Weights of a small image super-resolution model: 32-pixel images.
Rows from block 9 of a small image super-resolution model, named by matrix and row number. Rows with one number belong to one channel. Each number is 200 + 30 x the weight over its row's rms, rounded and kept within 0 to 999. All counts start at 0. After the name is the row's rms in percent of the matrix's.
After each channel's rows are labels from the 100 images, of 14976, where the channel reaches its highest value: "patch colour" is the nearest of a few named colours to the mean colour under the peak; "top examples" is what is common among them. Only what is clearly more common there than usual is listed. The data: simulated grey scan slices of phantoms with and without marks.
# convs0: first 3x3 conv (model.blocks.9.convs.0.weight, 64x64x3x3, each kernel summed), inputs 0-63
# convs1: second 3x3 conv (model.blocks.9.convs.1.weight, 64x64x3x3, transposed, each kernel summed), outputs 0-63

convs0.1,120,173,200,194,192,222,166,192,172,190,191,139,222,203,209,104,143,208,199,142,191,223,181,221,161,183,201,209,159,225,148,210,205,172,235,168,185,193,170,171,224,202,157,222,187,190,209,178,127,172,162,234,252,188,176,197,198,170,214,177,224,242,189,182,196
convs1.1,117,181,197,190,196,196,187,185,240,232,220,233,214,259,169,97,165,207,172,208,206,186,205,208,195,211,203,183,115,165,215,176,218,230,206,195,183,194,217,194,148,167,207,247,213,195,171,214,127,238,188,209,236,232,239,221,210,200,188,211,191,212,178,246,162
patch colour: white
top examples: noisy

convs0.20,106,190,233,190,183,199,249,220,193,199,194,189,200,174,176,202,227,205,146,183,253,183,214,225,247,235,187,194,219,225,151,219,201,134,210,209,142,175,214,201,181,123,150,154,181,207,225,232,124,174,202,178,205,211,186,209,200,204,228,219,196,255,217,254,208
convs1.20,074,236,195,274,251,130,190,189,187,204,225,213,213,164,175,190,161,201,240,238,163,162,158,189,207,166,215,112,182,195,247,161,194,192,220,220,194,191,221,194,210,230,189,217,188,170,164,204,143,243,205,219,192,188,250,199,217,208,202,206,222,207,148,216,200
patch colour: black
top examples: belly; noisy

convs0.18,093,159,164,196,181,193,179,174,162,170,213,111,172,234,204,176,205,168,183,168,185,200,206,200,189,270,177,208,211,184,214,188,210,219,145,177,214,194,203,234,133,220,177,177,164,167,155,182,204,160,179,152,218,223,202,222,208,212,162,189,174,163,241,263,202
convs1.18,117,219,252,237,242,199,270,178,180,211,206,217,178,149,212,166,189,205,169,237,229,180,228,179,194,153,219,221,220,194,205,241,210,218,186,238,209,262,194,142,263,220,176,200,231,204,231,212,208,197,226,226,221,211,234,197,158,140,204,251,223,243,212,183,186
patch colour: white
top examples: limb

convs0.57,095,189,157,230,169,213,189,216,135,224,168,193,218,184,137,209,188,194,140,205,150,214,226,214,210,209,235,193,160,130,163,159,174,177,229,199,184,224,149,164,264,203,214,210,224,171,172,156,199,199,191,225,163,189,237,235,174,213,247,218,204,196,180,204,184
convs1.57,097,170,181,170,246,167,197,154,214,190,229,190,191,187,232,208,241,143,260,210,237,202,169,214,199,197,139,194,214,265,209,222,210,155,189,229,186,157,250,221,213,208,185,192,200,218,173,129,234,224,247,165,211,186,174,171,207,161,161,221,220,212,175,192,164
patch colour: black
top examples: chest

convs0.61,100,191,134,152,131,195,240,185,190,210,265,155,225,213,230,243,163,191,236,196,228,208,172,250,200,236,165,176,210,168,215,225,182,204,200,184,238,213,156,219,226,189,184,177,238,169,174,185,192,169,225,195,186,216,210,178,151,201,161,163,219,169,242,173,233
convs1.61,097,207,203,225,237,211,147,195,235,198,177,139,184,208,139,173,210,233,203,220,195,236,217,182,192,200,147,220,204,235,163,221,242,258,195,187,206,208,186,180,188,180,176,174,185,212,243,169,206,261,221,204,225,217,196,217,243,191,249,209,163,276,207,228,139
patch colour: white
top examples: several spots; side: right half

convs0.30,094,220,245,201,147,184,215,193,216,206,217,236,191,197,140,220,191,189,158,212,196,213,230,187,178,185,123,171,154,205,204,201,136,195,189,185,188,242,192,210,179,128,153,213,228,200,240,190,189,169,218,231,155,231,214,202,165,139,208,172,139,220,180,199,209
convs1.30,083,204,175,205,220,211,204,249,166,177,189,203,215,145,304,190,239,225,218,237,231,207,231,176,233,184,211,255,196,153,208,217,211,176,198,206,222,203,175,208,229,182,261,173,202,204,211,197,220,200,124,171,223,189,161,192,214,249,210,213,237,144,213,193,193
patch colour: white
top examples: chest

convs0.23,089,147,228,218,188,218,176,149,155,213,231,222,191,198,220,183,145,189,176,208,206,179,203,186,129,235,241,194,150,226,204,231,239,183,211,200,214,167,220,223,174,264,243,201,175,199,235,145,185,246,199,218,238,181,210,189,158,181,165,212,239,229,151,219,185
convs1.23,080,228,159,223,212,207,222,251,220,192,199,200,179,178,208,204,271,209,158,213,234,199,191,191,272,141,219,226,210,198,205,189,165,183,183,225,216,269,147,209,216,151,196,217,224,223,193,225,231,142,186,216,170,227,192,204,210,177,254,200,197,159,265,196,223
patch colour: white
top examples: noisy

convs0.15,053,186,196,241,173,210,205,189,119,215,160,143,196,175,184,223,186,202,138,186,209,160,219,202,239,236,144,196,221,171,229,197,203,135,212,152,226,183,204,192,208,179,127,196,181,145,175,192,221,147,168,184,206,210,219,153,190,199,231,197,194,190,195,199,164
convs1.15,129,179,207,208,172,193,190,252,256,230,244,213,216,209,195,223,169,137,252,207,205,186,222,181,195,137,194,219,191,144,154,204,200,228,232,191,202,171,231,190,183,201,249,180,194,209,179,248,176,224,201,208,224,217,201,229,95,204,199,214,185,241,158,207,213
patch colour: black
top examples: chest

convs0.54,056,173,163,233,220,157,251,217,222,231,221,249,230,144,220,220,218,227,214,187,229,165,189,212,209,169,199,228,193,174,243,205,219,254,274,188,201,197,188,197,249,199,177,195,208,208,260,204,175,180,132,260,148,206,175,177,210,204,173,209,189,212,212,218,163
convs1.54,072,285,224,211,191,211,167,219,194,165,245,182,222,235,193,197,123,216,211,250,212,195,228,169,173,234,207,205,196,234,213,196,181,181,165,222,207,227,228,229,141,212,227,201,168,188,159,228,218,179,194,177,252,209,255,200,155,174,199,265,236,195,214,183,209
patch colour: black
top examples: noisy; chest